From a checkpoint of a small image classifier.
Training: soap at rate 0.00099, batches of 256.
Rows from block 6 of a small image classifier, named by matrix and row number. Rows with one number belong to one neuron. Each number is 200 + 20 x the weight over its row's rms, rounded and kept within 0 to 999. All counts start at 0. After the name is the row's rms in percent of the matrix's.
After each neuron's rows are labels from the 100 images, of 14848, where the neuron reaches its largest size: "responds to" is what is common among them. Only what is clearly more common there than usual is listed. The data: scattered letters and digits in many colours. In brackets: how many of the 100, against the usual share in percent.
# gate: MLP gate (model.blocks.6.mlp.gate.weight, 1024x384), inputs 0-63
# fc1: MLP up (model.blocks.6.mlp.fc1.weight, 1024x384), inputs 0-63
# fc2: MLP down (model.blocks.6.mlp.fc2.weight, 384x1024, transposed), outputs 0-63

gate.444,082,149,192,234,196,196,179,192,237,167,176,150,176,183,208,203,202,206,221,213,197,197,201,205,208,218,203,175,204,210,195,216,177,223,162,200,195,197,221,177,176,192,161,180,214,226,226,186,177,209,207,216,217,181,203,244,194,200,208,224,227,216,186,163,188
fc1.444,076,209,183,191,211,172,220,242,177,191,207,188,196,191,196,188,212,222,193,206,205,193,200,173,165,172,169,193,196,212,222,196,227,189,212,216,207,179,211,194,209,209,234,215,180,218,177,183,178,183,182,165,202,219,194,212,202,193,195,208,165,197,216,200,211
fc2.444,073,195,190,183,222,213,204,164,198,186,240,192,213,194,201,186,161,159,193,192,229,187,234,235,220,179,188,176,222,187,197,146,190,204,200,177,203,202,197,188,201,193,199,174,224,211,204,202,197,221,207,172,191,202,171,214,193,213,205,213,192,169,196,232,177
responds to: count: six (78 vs 16.3); orange (40 vs 19.3); white (40 vs 19.4)

gate.8,087,196,220,229,218,174,204,216,166,223,176,196,236,207,190,219,191,193,246,196,206,208,191,169,194,181,180,211,201,224,230,185,195,202,213,231,195,194,175,236,220,207,187,201,191,205,192,208,190,175,204,195,209,250,215,213,235,213,153,195,183,190,189,204,145
fc1.8,089,211,164,186,186,214,187,201,221,194,200,198,220,192,191,199,197,215,192,222,203,184,191,201,212,221,198,237,228,181,194,207,204,211,167,183,223,175,201,231,188,176,191,205,210,213,202,181,163,224,164,239,174,190,189,190,225,178,187,196,225,215,216,210,204
fc2.8,077,202,198,199,187,179,207,205,180,239,200,189,194,201,243,191,175,201,238,202,167,236,202,193,201,147,207,183,190,183,190,184,216,214,211,220,191,225,174,189,238,213,202,188,184,217,192,205,218,184,187,209,253,206,219,179,194,200,164,199,180,198,207,236,178
responds to: count: one (64 vs 17.2)

gate.34,095,232,168,167,182,200,184,193,193,201,182,182,204,210,207,193,226,179,186,193,192,192,200,150,200,192,222,169,226,182,211,231,175,152,191,219,231,172,202,197,188,184,229,175,204,186,240,199,214,192,197,226,254,168,197,201,202,202,183,183,208,198,192,204,206
fc1.34,092,178,197,204,233,224,220,171,187,195,176,173,185,220,217,179,189,190,196,178,179,206,217,165,199,228,231,187,244,219,199,179,176,176,204,203,203,166,211,174,202,162,204,173,201,165,207,198,230,203,208,208,165,164,219,187,192,224,192,180,203,193,203,174,211
fc2.34,092,249,200,199,205,209,212,175,183,208,209,185,233,195,241,224,209,197,197,230,210,201,211,217,179,207,189,200,183,216,195,194,171,195,177,204,199,203,164,167,194,207,194,226,213,197,199,183,204,189,182,220,179,230,198,223,201,190,183,223,202,204,208,216,203
responds to: purple (55 vs 19.6); blue (51 vs 20); brown (42 vs 19.8); count: four (37 vs 16.7)

gate.614,099,260,219,228,185,177,216,193,206,203,219,224,227,205,187,242,192,216,216,174,219,193,210,172,183,187,190,211,184,213,200,180,199,176,204,200,201,209,171,215,175,182,188,197,185,182,202,224,182,224,226,226,218,206,203,174,214,160,197,152,173,211,189,201,186
fc1.614,114,222,240,199,232,217,178,213,214,199,201,254,204,182,172,201,175,224,193,203,179,201,158,176,211,201,185,167,192,193,186,207,229,199,187,193,224,217,205,234,207,182,204,212,165,193,205,206,234,217,201,175,210,230,208,177,174,188,199,191,179,190,193,188,176
fc2.614,103,213,174,177,214,177,209,193,178,193,214,195,209,198,221,201,188,213,188,188,228,178,207,196,233,191,209,217,228,207,205,181,173,202,173,185,220,177,208,180,234,181,185,164,181,163,214,196,207,199,201,224,199,166,192,207,250,240,222,203,169,166,194,236,212
responds to: count: three (43 vs 16.6)

gate.65,078,185,193,209,239,240,160,236,188,194,220,190,227,182,171,220,227,174,179,200,201,225,227,201,176,192,189,184,189,185,220,206,204,184,161,235,211,185,199,208,224,177,193,228,200,189,208,223,196,208,207,174,210,195,209,217,201,225,208,202,205,221,180,188,170
fc1.65,079,189,173,215,194,184,181,200,222,215,177,225,208,199,180,200,208,226,170,189,202,232,212,224,229,181,171,247,228,191,172,204,151,211,192,206,221,214,195,203,213,172,243,194,208,251,170,200,191,155,204,235,197,214,200,184,219,166,187,224,192,158,216,214,181
fc2.65,062,202,212,192,258,198,194,253,215,175,204,210,215,207,196,187,188,171,190,201,193,218,213,212,183,191,177,208,158,210,225,176,213,181,164,220,203,235,202,197,200,163,196,190,204,210,234,231,209,178,187,191,200,203,238,221,200,231,184,203,199,229,231,197,196
responds to: count: one (48 vs 17.2)

gate.163,110,191,214,169,209,212,210,226,178,189,221,200,186,192,191,195,202,203,186,214,175,177,176,171,211,212,193,198,207,176,203,190,216,219,214,166,208,204,201,198,203,222,233,236,224,258,200,189,179,212,192,211,237,177,189,216,218,214,180,181,208,233,224,232,207
fc1.163,108,206,214,156,207,203,193,192,231,231,220,204,203,210,195,214,195,218,228,207,183,182,217,195,173,193,202,177,178,197,227,196,210,210,211,193,191,229,241,183,189,200,169,214,206,198,230,187,186,189,185,219,224,190,202,188,210,241,191,188,208,195,181,219,234
fc2.163,102,214,197,217,204,188,196,202,185,225,192,203,206,211,202,244,186,198,185,169,184,182,189,216,192,169,233,203,217,211,192,217,197,175,192,208,203,153,201,200,169,194,200,210,179,214,247,165,205,200,215,189,216,221,221,220,204,224,182,240,192,171,194,205,208
responds to: count: six (37 vs 16.3)

gate.626,077,176,186,180,209,178,205,196,184,179,214,183,173,178,207,211,204,194,211,185,172,203,197,210,231,199,196,227,187,158,190,196,200,215,228,259,215,219,178,190,172,197,182,208,215,165,206,213,185,194,218,231,188,219,178,240,180,231,202,189,229,208,207,192,231
fc1.626,079,194,200,179,198,192,192,197,257,212,213,163,202,190,208,177,184,212,180,215,178,193,228,203,197,191,214,196,216,214,191,227,197,167,204,196,172,224,216,217,191,199,190,185,186,178,203,181,211,193,232,209,225,174,211,223,220,229,182,186,197,199,218,191,175
fc2.626,064,225,226,226,206,209,193,240,194,185,209,208,193,241,194,201,200,248,221,180,196,215,197,199,212,203,219,189,203,186,210,205,203,200,213,173,209,181,173,188,183,221,176,197,169,171,233,239,201,194,203,198,206,211,174,190,192,213,214,226,175,206,177,214,161
responds to: red (64 vs 39.4)

gate.338,085,196,197,215,182,219,218,178,209,214,212,250,191,190,199,198,244,212,251,191,232,238,182,205,201,193,249,208,197,208,205,202,188,212,201,242,162,232,209,200,202,147,169,234,177,198,212,179,193,203,165,195,203,181,214,223,208,185,237,185,224,225,196,214,214
fc1.338,090,215,230,242,160,190,181,206,199,207,197,181,219,214,190,171,243,204,199,205,205,197,155,217,243,192,206,211,213,234,169,188,204,180,207,205,174,192,221,234,198,199,192,212,236,227,179,223,190,174,200,171,193,225,182,196,221,176,206,203,204,213,203,208,183
fc2.338,084,193,197,223,215,187,194,207,180,191,174,177,199,181,207,209,191,218,237,202,215,211,189,176,174,194,168,195,192,200,194,198,217,203,203,222,183,196,177,181,201,203,220,217,230,193,156,208,230,234,175,213,226,193,224,196,192,207,208,200,199,217,222,182,223
responds to: black (48 vs 19.7); brown (47 vs 19.8); purple (43 vs 19.6); blue (42 vs 20)

gate.309,091,182,204,203,219,215,244,203,186,217,173,235,204,214,221,114,180,181,207,186,193,240,194,181,186,240,184,167,187,228,178,173,181,166,192,200,191,197,180,186,194,197,182,198,193,199,223,189,219,205,164,221,217,187,221,170,238,206,211,205,199,209,197,192,189
fc1.309,091,214,195,211,215,191,186,176,206,203,226,179,196,202,180,211,183,196,220,181,194,202,182,223,211,212,201,192,189,192,202,202,204,205,203,215,200,180,190,226,178,183,216,185,199,211,214,215,222,165,177,200,213,207,193,201,200,191,187,215,186,218,192,171,215
fc2.309,082,202,185,245,193,215,203,191,236,208,162,188,203,208,202,200,196,230,188,218,199,200,251,181,205,208,214,201,220,178,217,237,216,224,200,179,209,202,200,201,213,214,227,218,228,232,200,206,174,227,184,182,193,191,194,191,227,210,199,184,181,199,207,178,185
responds to: black (50 vs 19.7); count: six (49 vs 16.3); blue (47 vs 20); purple (45 vs 19.6)

gate.622,086,183,211,204,195,220,227,205,197,220,186,220,170,194,192,198,230,241,190,193,189,190,227,216,230,183,198,175,225,207,207,208,216,167,201,204,220,195,239,186,202,221,208,182,177,210,184,203,211,220,205,233,185,149,171,249,178,216,199,196,193,177,174,203,210
fc1.622,082,179,201,196,209,180,203,202,165,180,166,203,205,234,207,218,183,206,203,231,194,203,236,190,159,220,211,223,178,196,183,224,179,219,195,223,158,243,202,199,191,215,217,233,197,216,232,213,244,179,225,203,203,223,165,225,225,195,192,206,221,196,184,194,161
fc2.622,077,233,224,223,175,218,192,200,182,207,213,211,204,196,199,206,157,205,203,221,195,202,184,185,210,228,213,183,187,200,176,213,185,195,213,207,186,216,208,208,194,205,194,201,178,153,244,215,223,200,190,202,225,219,188,204,199,232,189,217,239,218,219,213,172
responds to: teal (65 vs 40); count: six (56 vs 16.3)

gate.643,097,202,211,240,202,212,179,184,180,218,217,231,155,228,225,217,174,174,213,181,169,213,171,157,199,245,210,212,159,183,187,202,193,237,199,199,205,248,146,222,202,172,201,227,177,197,215,140,200,203,221,220,235,203,194,185,214,189,215,209,183,184,193,208,208
fc1.643,099,160,220,199,176,182,187,192,218,212,218,241,198,192,202,184,182,196,231,218,253,177,215,161,192,251,185,181,185,177,197,176,219,248,208,217,190,206,179,223,206,193,174,206,175,227,164,165,184,182,174,231,217,238,232,208,204,206,222,184,194,179,235,196,187
fc2.643,139,210,200,191,216,211,235,217,174,206,209,178,176,193,178,191,197,181,160,214,195,217,217,203,227,139,221,204,213,201,207,219,212,173,210,214,205,192,256,193,242,200,206,193,227,221,177,233,215,227,172,176,187,199,188,207,190,169,200,202,198,204,215,221,194
responds to: count: three (43 vs 16.6)

gate.88,103,168,194,212,205,213,212,187,211,208,235,232,196,200,170,212,210,221,184,199,166,208,225,172,202,225,178,163,196,169,187,223,196,207,228,178,217,182,154,182,183,177,145,193,199,190,163,204,200,185,245,179,218,210,202,215,157,219,220,219,192,163,231,181,211
fc1.88,107,210,207,213,204,219,213,193,190,230,187,202,158,207,198,207,215,208,210,170,235,177,208,194,217,197,219,231,185,236,227,197,189,172,176,209,216,198,187,232,206,225,186,207,187,208,210,217,200,199,190,182,198,213,222,197,207,192,205,204,180,212,223,194,199
fc2.88,123,172,206,214,179,207,205,240,187,200,220,198,176,227,224,198,215,178,184,192,178,199,202,233,213,202,176,181,185,170,202,228,197,213,204,176,230,205,184,182,223,182,219,175,228,201,173,171,201,172,196,177,206,202,225,215,198,186,166,240,200,180,229,191,201
responds to: red (64 vs 39.4); pink (44 vs 19.8); orange (42 vs 19.3); yellow (42 vs 19.5)

gate.514,081,200,195,185,201,227,181,207,236,193,218,198,200,226,197,168,200,195,165,193,213,206,213,192,247,205,214,252,178,209,185,219,205,154,185,208,162,199,192,215,205,216,185,181,237,193,161,183,183,216,188,200,231,163,207,237,181,225,187,188,184,195,201,205,236
fc1.514,092,219,218,200,188,235,190,183,205,214,202,189,192,165,192,238,210,192,207,221,196,223,196,206,203,197,180,188,191,183,213,202,191,182,188,225,201,179,201,187,204,251,198,204,174,176,219,227,196,194,253,184,204,201,233,195,202,230,240,223,240,193,205,189,203
fc2.514,069,192,224,239,180,228,176,180,207,231,186,189,193,192,207,236,187,182,214,176,204,198,203,200,205,183,215,195,177,185,253,190,212,170,188,212,186,202,202,196,187,262,190,193,203,173,189,207,165,185,225,196,185,220,198,138,180,226,222,237,244,225,191,178,174
responds to: yellow (53 vs 19.5); pink (43 vs 19.8); white (41 vs 19.4)

gate.7,093,220,191,256,197,209,206,232,176,161,196,199,226,218,197,174,211,201,192,199,191,218,164,159,199,226,174,175,236,208,177,185,206,200,200,189,209,184,214,239,190,195,177,208,207,220,188,184,250,202,206,228,212,178,197,205,199,202,195,188,193,205,199,224,195
fc1.7,088,181,183,231,209,216,206,204,225,175,235,167,213,202,198,203,217,194,193,185,188,193,181,214,222,197,181,188,238,201,167,188,210,203,184,179,201,183,214,206,200,203,206,202,199,211,215,205,226,218,223,178,195,172,185,209,211,190,192,165,179,216,206,210,206
fc2.7,068,173,211,179,203,185,223,201,213,188,179,206,198,210,229,178,227,208,181,224,186,209,181,237,187,203,217,199,217,193,219,177,181,189,174,198,199,223,160,194,156,188,180,222,198,194,217,149,184,178,210,211,172,234,232,189,221,192,203,208,216,213,220,213,221
responds to: purple (50 vs 19.6); black (46 vs 19.7); blue (46 vs 20); brown (43 vs 19.8)

gate.450,103,184,206,207,223,214,214,194,210,195,235,224,229,188,216,220,195,195,206,177,168,224,238,195,177,176,213,207,205,194,200,218,223,196,238,234,183,210,210,183,187,196,202,202,207,169,236,212,203,220,199,198,212,195,175,234,204,185,198,195,210,184,226,176,166
fc1.450,103,216,241,182,184,211,172,209,196,203,176,181,228,175,223,193,188,206,193,224,217,179,206,178,197,198,216,190,203,192,204,210,187,181,238,189,205,187,240,226,230,214,228,217,213,214,175,211,188,213,189,192,174,192,195,170,195,213,175,182,193,234,182,197,192
fc2.450,113,234,154,240,219,203,187,186,196,208,215,241,188,173,197,185,227,207,202,196,189,198,197,177,174,190,230,204,178,180,198,186,214,198,180,196,229,195,142,212,161,190,173,177,201,173,207,233,221,204,194,225,233,221,202,212,182,181,209,233,171,181,214,236,243
responds to: count: six (45 vs 16.3); yellow (43 vs 19.5); count: five (37 vs 16.5)

gate.261,105,206,166,215,186,227,227,210,191,179,181,227,211,163,209,195,212,230,208,164,180,205,174,172,161,182,241,209,182,196,180,193,191,152,194,164,201,211,198,190,207,223,191,223,211,221,194,200,179,182,200,235,211,196,172,204,207,215,193,241,215,203,218,212,211
fc1.261,100,181,230,200,206,206,201,167,197,217,186,212,210,231,184,204,179,228,165,232,186,191,203,182,200,221,168,145,192,191,179,185,180,205,189,224,245,203,223,220,186,175,198,180,158,205,179,212,233,191,180,182,197,199,171,184,153,196,177,161,180,187,193,192,216
fc2.261,091,224,181,195,228,215,213,210,213,180,207,211,166,148,170,197,207,232,209,195,202,179,229,176,182,183,214,160,195,256,209,191,192,210,236,168,227,209,196,172,238,211,197,203,197,175,214,204,239,174,221,213,197,202,185,194,220,221,187,236,185,184,196,193,197
responds to: teal (65 vs 40); count: six (54 vs 16.3); purple (46 vs 19.6); black (42 vs 19.7)

gate.498,082,191,195,207,194,195,176,213,216,204,166,227,171,207,240,200,233,207,247,163,205,213,186,214,184,194,215,190,256,173,191,211,232,211,243,221,172,221,210,198,186,231,191,194,264,217,200,167,215,182,189,204,178,209,199,204,215,208,216,172,225,200,191,201,203
fc1.498,082,194,162,193,161,186,223,210,173,170,224,191,215,237,184,210,203,170,207,201,195,218,212,200,193,226,193,218,187,189,184,197,203,205,221,212,212,245,194,222,169,222,239,227,165,205,215,229,193,203,196,223,209,180,174,179,196,189,230,207,216,215,182,181,188
fc2.498,072,227,217,219,195,196,206,202,203,189,211,209,214,212,182,219,182,206,210,192,225,186,205,209,190,193,194,206,193,208,209,186,193,172,190,181,244,199,175,184,174,181,233,220,159,187,221,218,203,171,146,213,207,221,179,223,190,203,209,235,179,178,193,230,191
responds to: teal (65 vs 40); count: six (58 vs 16.3); purple (51 vs 19.6); brown (47 vs 19.8)

gate.81,087,235,192,200,157,215,191,220,186,194,206,187,229,205,218,219,206,207,188,180,187,149,197,222,217,172,211,179,182,204,265,187,220,205,176,175,177,201,187,198,194,194,217,198,148,237,200,172,203,199,177,202,187,204,203,165,198,195,212,210,222,225,194,177,198
fc1.81,094,206,227,200,208,201,182,203,192,219,177,164,207,179,234,196,197,205,206,180,211,200,191,173,192,179,199,221,210,178,168,191,154,183,183,203,172,193,205,156,149,193,199,166,208,210,220,232,214,215,214,207,209,228,205,182,226,175,192,220,183,190,222,184,232
fc2.81,065,204,227,197,196,187,213,196,155,242,213,192,217,222,190,174,215,171,225,173,221,269,161,209,197,197,226,214,216,169,186,165,204,208,208,194,214,205,240,185,211,189,179,180,243,182,231,209,222,211,186,194,210,222,188,259,229,200,191,206,191,187,239,209,227
responds to: black (50 vs 19.7); blue (50 vs 20); brown (48 vs 19.8); purple (45 vs 19.6)

gate.493,099,194,195,196,182,222,198,148,187,180,190,225,203,180,192,169,174,193,189,231,180,219,226,205,195,212,182,206,219,192,199,223,167,204,189,193,192,193,185,207,184,251,199,193,210,165,202,211,173,198,219,193,182,197,173,203,223,198,228,240,192,186,190,208,207
fc1.493,092,195,223,207,206,173,208,153,142,209,226,192,215,207,204,205,213,207,202,221,208,238,195,156,216,193,241,200,211,171,203,149,185,204,199,218,211,241,190,262,199,159,228,169,195,196,200,193,214,181,184,202,199,187,202,205,218,189,218,220,215,193,207,209,166
fc2.493,090,232,170,208,226,143,207,204,190,214,207,170,221,207,226,218,198,188,215,202,168,200,197,171,203,177,231,163,194,228,187,192,188,205,190,217,213,205,194,188,191,192,185,214,197,204,217,201,189,228,190,234,167,207,210,200,218,178,208,211,192,210,222,190,241
responds to: teal (65 vs 40); count: six (43 vs 16.3)

gate.259,095,181,178,224,205,228,221,215,182,203,198,202,172,207,202,198,190,226,194,190,197,164,206,159,188,177,218,220,208,199,193,207,243,184,200,205,217,195,199,195,201,149,215,189,194,190,213,220,197,219,199,240,197,188,162,217,189,248,165,169,229,175,206,199,189
fc1.259,096,225,194,202,211,200,210,201,165,179,220,198,163,220,217,187,165,180,182,169,194,193,205,184,194,194,211,236,227,206,155,209,172,207,185,189,189,191,182,212,230,183,209,205,187,178,200,222,195,177,209,231,197,207,184,200,210,163,186,225,195,206,200,204,199
fc2.259,081,193,221,195,222,186,177,212,172,191,216,193,174,206,230,175,200,244,205,198,174,230,176,211,178,211,206,200,206,207,216,189,205,184,195,210,206,228,185,212,211,192,184,221,182,177,190,195,214,199,187,169,183,220,170,207,237,162,190,205,190,189,186,180,216
responds to: teal (69 vs 40); orange (51 vs 19.3); pink (45 vs 19.8); white (41 vs 19.4)

gate.322,102,189,180,218,202,207,177,187,183,214,202,175,227,258,172,204,194,176,176,209,199,161,219,205,209,186,176,194,228,212,217,181,233,209,210,197,236,207,195,195,236,193,211,217,212,201,215,201,206,180,236,186,200,205,199,217,211,253,161,179,208,206,224,213,188
fc1.322,103,179,211,211,214,219,195,170,205,218,195,198,194,178,209,187,176,240,226,179,195,203,206,231,227,219,222,190,199,179,214,154,220,219,236,180,189,186,217,205,170,202,202,194,166,207,200,242,181,190,226,182,192,190,198,183,211,193,192,193,201,175,175,209,178
fc2.322,106,209,210,195,197,186,189,182,182,188,190,208,189,197,189,228,200,201,142,216,170,214,189,194,174,213,165,190,202,177,207,193,200,210,185,224,229,223,197,215,198,206,211,220,202,221,180,206,243,206,173,227,213,223,183,239,186,198,194,178,169,226,218,196,231
responds to: purple (41 vs 19.6)

gate.731,129,206,203,174,185,181,194,231,180,223,174,154,213,202,213,187,197,195,237,222,180,196,190,240,212,225,164,187,202,211,176,208,164,193,200,221,191,197,229,187,208,195,196,238,228,209,183,218,201,198,200,214,202,206,191,188,187,184,199,222,199,223,228,179,210
fc1.731,123,201,234,191,169,186,213,176,186,224,189,186,204,222,210,196,203,198,199,217,226,188,222,245,206,211,179,214,234,173,202,165,205,196,212,227,197,230,224,218,213,214,225,227,208,232,198,219,203,163,216,211,208,198,160,164,207,198,214,170,220,227,191,186,189
fc2.731,135,204,165,196,205,212,207,198,194,190,217,217,217,179,179,222,248,226,211,192,223,202,161,131,221,170,198,227,187,184,186,197,212,218,211,240,216,214,195,161,172,212,214,178,186,188,218,203,190,216,178,202,186,163,206,224,177,240,182,245,248,182,183,175,192
responds to: count: six (81 vs 16.3); green (65 vs 39.1); brown (49 vs 19.8); blue (49 vs 20)

gate.26,102,203,192,170,230,187,185,203,209,180,214,217,196,199,221,192,230,186,223,204,193,173,222,231,220,208,170,232,219,209,229,178,243,184,182,143,232,198,244,211,178,192,218,188,234,262,205,205,184,191,214,183,192,218,221,200,228,216,218,222,206,169,212,192,185
fc1.26,104,194,189,198,220,184,225,212,200,156,192,169,178,187,163,208,226,214,225,168,233,188,208,230,204,220,195,210,210,221,162,163,226,173,204,159,215,193,228,218,176,201,203,197,258,177,188,225,207,197,202,216,138,213,184,210,216,203,230,180,187,226,217,160,193
fc2.26,095,201,184,204,180,218,208,210,158,196,228,187,192,189,159,192,204,230,176,200,210,217,219,180,199,209,174,185,154,172,176,225,183,171,247,233,197,196,199,207,205,194,199,185,218,174,190,205,226,204,204,196,203,169,168,215,193,199,213,206,201,213,181,159,206
responds to: count: six (47 vs 16.3); purple (41 vs 19.6); brown (41 vs 19.8); black (40 vs 19.7)

gate.692,106,220,222,190,225,179,188,209,226,183,148,192,205,215,233,208,217,175,167,209,195,188,226,221,212,194,211,222,239,175,255,230,232,212,168,185,201,187,219,212,197,198,242,218,178,193,182,217,220,226,207,199,193,219,205,217,223,176,241,170,164,193,188,195,198
fc1.692,103,240,227,170,170,173,226,177,176,225,158,185,222,246,169,219,224,184,191,176,210,210,191,207,176,223,184,206,178,209,249,220,179,205,198,191,224,197,192,178,178,208,199,238,159,260,179,221,199,165,230,186,220,201,175,173,183,161,201,184,204,182,170,223,193
fc2.692,094,196,198,180,183,173,176,202,220,207,198,186,196,242,197,229,237,180,208,164,236,223,182,198,201,204,189,175,190,172,210,213,198,217,203,148,197,202,203,189,181,224,202,197,184,201,155,202,201,156,180,192,193,188,211,175,162,155,225,233,234,194,187,262,217
responds to: count: one (45 vs 17.2)

gate.351,115,214,200,228,199,186,202,191,201,205,175,191,156,223,214,223,213,205,161,213,157,228,173,221,209,183,192,195,200,213,225,177,194,208,226,189,177,187,160,177,197,195,191,156,203,194,219,193,227,193,201,197,234,204,191,179,151,210,182,180,224,224,213,225,191
fc1.351,101,194,217,189,193,258,201,187,165,176,199,202,232,175,180,196,211,230,221,204,232,206,191,169,187,199,163,197,212,194,183,204,218,182,154,216,225,200,195,233,225,204,201,205,179,233,193,225,168,204,228,214,217,184,175,207,246,217,217,200,170,196,206,188,211
fc2.351,129,223,204,220,216,160,168,198,205,212,184,183,174,240,203,212,233,197,186,178,193,224,186,207,182,183,209,178,232,225,210,196,182,200,212,173,191,194,198,173,200,195,197,148,214,176,245,198,214,196,170,247,181,192,178,186,175,191,194,209,180,193,180,220,202
responds to: count: six (86 vs 16.3); blue (59 vs 20); black (54 vs 19.7); purple (52 vs 19.6)

gate.6,096,208,180,205,182,184,222,172,186,232,202,204,183,192,163,210,190,208,184,181,235,199,229,191,205,219,186,203,187,186,204,202,199,252,182,209,243,205,212,205,197,212,165,193,199,228,181,209,226,219,164,189,215,226,214,204,185,181,192,197,224,202,180,234,227
fc1.6,089,205,206,230,197,192,202,194,225,233,148,198,187,214,187,172,222,200,164,209,172,203,210,168,213,178,199,190,196,205,213,221,188,188,208,202,195,223,194,202,166,188,216,203,177,222,181,180,160,217,181,202,221,177,189,198,194,200,196,196,202,174,196,245,194
fc2.6,078,214,193,213,210,191,218,174,231,209,197,176,216,193,212,178,199,193,206,211,224,157,189,190,183,230,210,201,205,224,220,153,193,229,212,183,199,168,207,193,226,216,187,204,181,218,186,213,179,218,200,206,170,196,170,198,185,214,166,166,182,189,199,195,190
responds to: teal (69 vs 40); count: five (41 vs 16.5)

gate.281,096,192,191,188,154,173,210,200,201,191,232,164,183,217,235,163,154,220,163,210,207,244,216,235,202,209,193,221,204,172,219,201,232,227,228,177,197,245,205,204,187,226,203,192,175,226,215,195,207,183,189,204,213,183,209,211,206,195,187,209,174,210,156,249,203
fc1.281,095,192,239,208,217,190,177,188,200,212,208,216,162,184,172,246,214,204,255,219,214,184,190,157,190,178,192,194,198,203,204,209,192,216,182,230,219,213,219,204,196,193,169,184,208,192,206,232,204,183,229,207,185,232,226,227,206,220,202,191,222,196,230,191,185
fc2.281,081,180,206,175,174,180,217,215,196,137,210,213,171,219,211,227,216,187,217,194,218,228,187,213,233,191,198,225,183,190,187,213,223,188,214,214,209,204,213,179,191,190,216,182,222,177,181,233,234,193,192,218,210,174,210,213,216,219,221,195,166,232,161,223,184
responds to: purple (48 vs 19.6); blue (47 vs 20); brown (43 vs 19.8); black (41 vs 19.7)

gate.365,093,206,190,237,205,172,186,187,224,211,206,162,220,158,217,166,179,232,164,238,199,191,194,210,200,204,152,180,196,175,194,190,225,199,233,202,205,191,216,195,211,161,221,217,206,214,166,214,180,194,169,188,213,206,249,197,202,230,207,186,207,201,224,178,213
fc1.365,091,213,199,198,222,168,175,187,208,194,219,177,174,192,217,172,170,241,203,221,215,209,196,182,202,173,198,156,215,232,170,217,209,231,226,204,208,171,200,223,243,200,212,202,217,200,179,178,206,217,211,209,192,184,237,211,197,224,222,211,174,210,189,243,189
fc2.365,089,186,187,175,194,205,205,216,188,243,162,200,180,164,173,193,194,175,170,188,191,216,206,174,210,206,198,188,167,197,191,202,218,175,187,212,204,217,183,217,199,196,163,223,217,222,189,192,192,216,189,191,177,182,191,184,222,184,206,198,206,209,212,187,222
responds to: yellow (46 vs 19.5); orange (43 vs 19.3)

gate.85,090,223,187,215,213,218,210,205,157,210,218,177,215,197,221,169,198,216,170,181,226,176,199,198,188,191,215,186,205,208,211,213,202,164,208,218,184,191,200,219,228,186,220,200,202,225,211,197,188,186,193,181,197,205,191,189,217,186,180,158,192,210,210,206,233
fc1.85,094,200,171,173,217,197,192,197,200,197,204,197,208,213,171,207,239,203,250,203,191,215,188,196,216,217,174,198,179,175,200,167,176,224,215,215,199,240,208,204,208,190,185,183,222,186,161,187,236,188,222,222,197,234,227,199,200,220,240,253,192,252,213,194,216
fc2.85,097,198,213,219,224,209,174,190,177,186,221,181,201,192,195,190,194,212,193,209,216,180,177,233,192,217,189,219,181,198,200,206,171,184,200,185,198,206,215,225,185,204,223,212,183,180,189,222,213,194,208,194,210,219,218,175,190,179,181,190,212,175,230,225,199
responds to: count: one (67 vs 17.2)

gate.763,086,201,219,207,204,245,195,185,184,184,176,177,244,186,171,182,185,194,183,193,180,213,192,190,214,210,197,179,167,216,191,205,216,152,203,198,228,183,199,216,222,155,171,165,183,195,223,185,196,167,187,213,191,200,179,215,202,201,181,172,175,192,253,179,199
fc1.763,086,227,217,143,215,191,222,258,206,202,207,194,221,195,182,225,200,175,216,233,214,196,207,180,203,193,214,213,214,207,189,237,214,205,200,168,215,206,223,183,172,217,199,222,181,172,181,209,192,200,213,210,223,232,193,175,200,189,183,200,193,201,246,163,203
fc2.763,072,190,190,222,205,207,208,221,193,185,241,232,214,167,182,175,199,221,211,163,181,202,203,189,203,186,206,196,207,211,213,209,208,200,173,219,202,209,183,195,237,167,179,197,231,211,200,203,222,236,174,192,202,205,209,201,173,183,214,212,191,216,235,227,189
responds to: black (52 vs 19.7); blue (45 vs 20); brown (43 vs 19.8)

gate.273,090,202,221,190,230,180,231,210,215,191,225,222,223,249,219,240,224,193,188,228,186,205,209,205,165,171,216,213,204,169,210,211,177,193,168,197,205,218,230,187,195,199,195,181,200,175,185,195,222,213,186,239,161,235,186,213,274,236,220,238,230,191,206,234,201
fc1.273,092,180,175,206,205,214,232,200,203,247,222,237,221,209,183,202,192,224,163,223,184,223,188,184,174,176,226,164,208,208,199,211,165,207,208,177,221,177,188,225,192,200,205,192,189,177,209,161,167,187,193,198,184,198,186,204,238,212,199,201,175,186,238,235,195
fc2.273,100,204,227,182,256,186,217,181,220,192,177,204,237,228,213,186,172,214,202,203,209,214,211,196,192,210,209,255,225,210,195,193,164,181,221,178,164,194,172,233,209,167,205,226,206,177,182,224,190,215,192,191,175,185,214,205,188,191,226,199,222,206,181,195,245
responds to: count: one (63 vs 17.2)

gate.402,083,184,183,166,178,214,216,245,203,213,173,230,233,215,181,169,229,197,194,210,184,182,206,199,193,234,220,213,180,194,192,218,208,205,238,211,223,225,156,202,189,176,227,203,200,199,190,186,185,212,188,179,196,190,203,209,196,229,207,163,193,183,197,201,181
fc1.402,083,188,198,187,184,197,225,200,176,211,193,190,212,193,222,220,215,191,207,238,258,200,184,193,211,209,225,208,215,171,220,206,236,216,187,188,195,198,178,178,184,205,215,202,232,200,202,208,191,231,171,207,208,198,183,173,218,198,211,202,220,192,203,198,199
fc2.402,069,208,205,190,172,201,222,209,161,178,186,228,201,241,232,204,144,242,201,188,217,216,216,212,165,218,175,202,182,193,208,224,211,209,154,204,172,198,256,212,182,189,200,212,221,196,189,214,214,160,168,182,230,203,180,193,203,182,201,207,208,222,240,205,217
responds to: count: one (59 vs 17.2)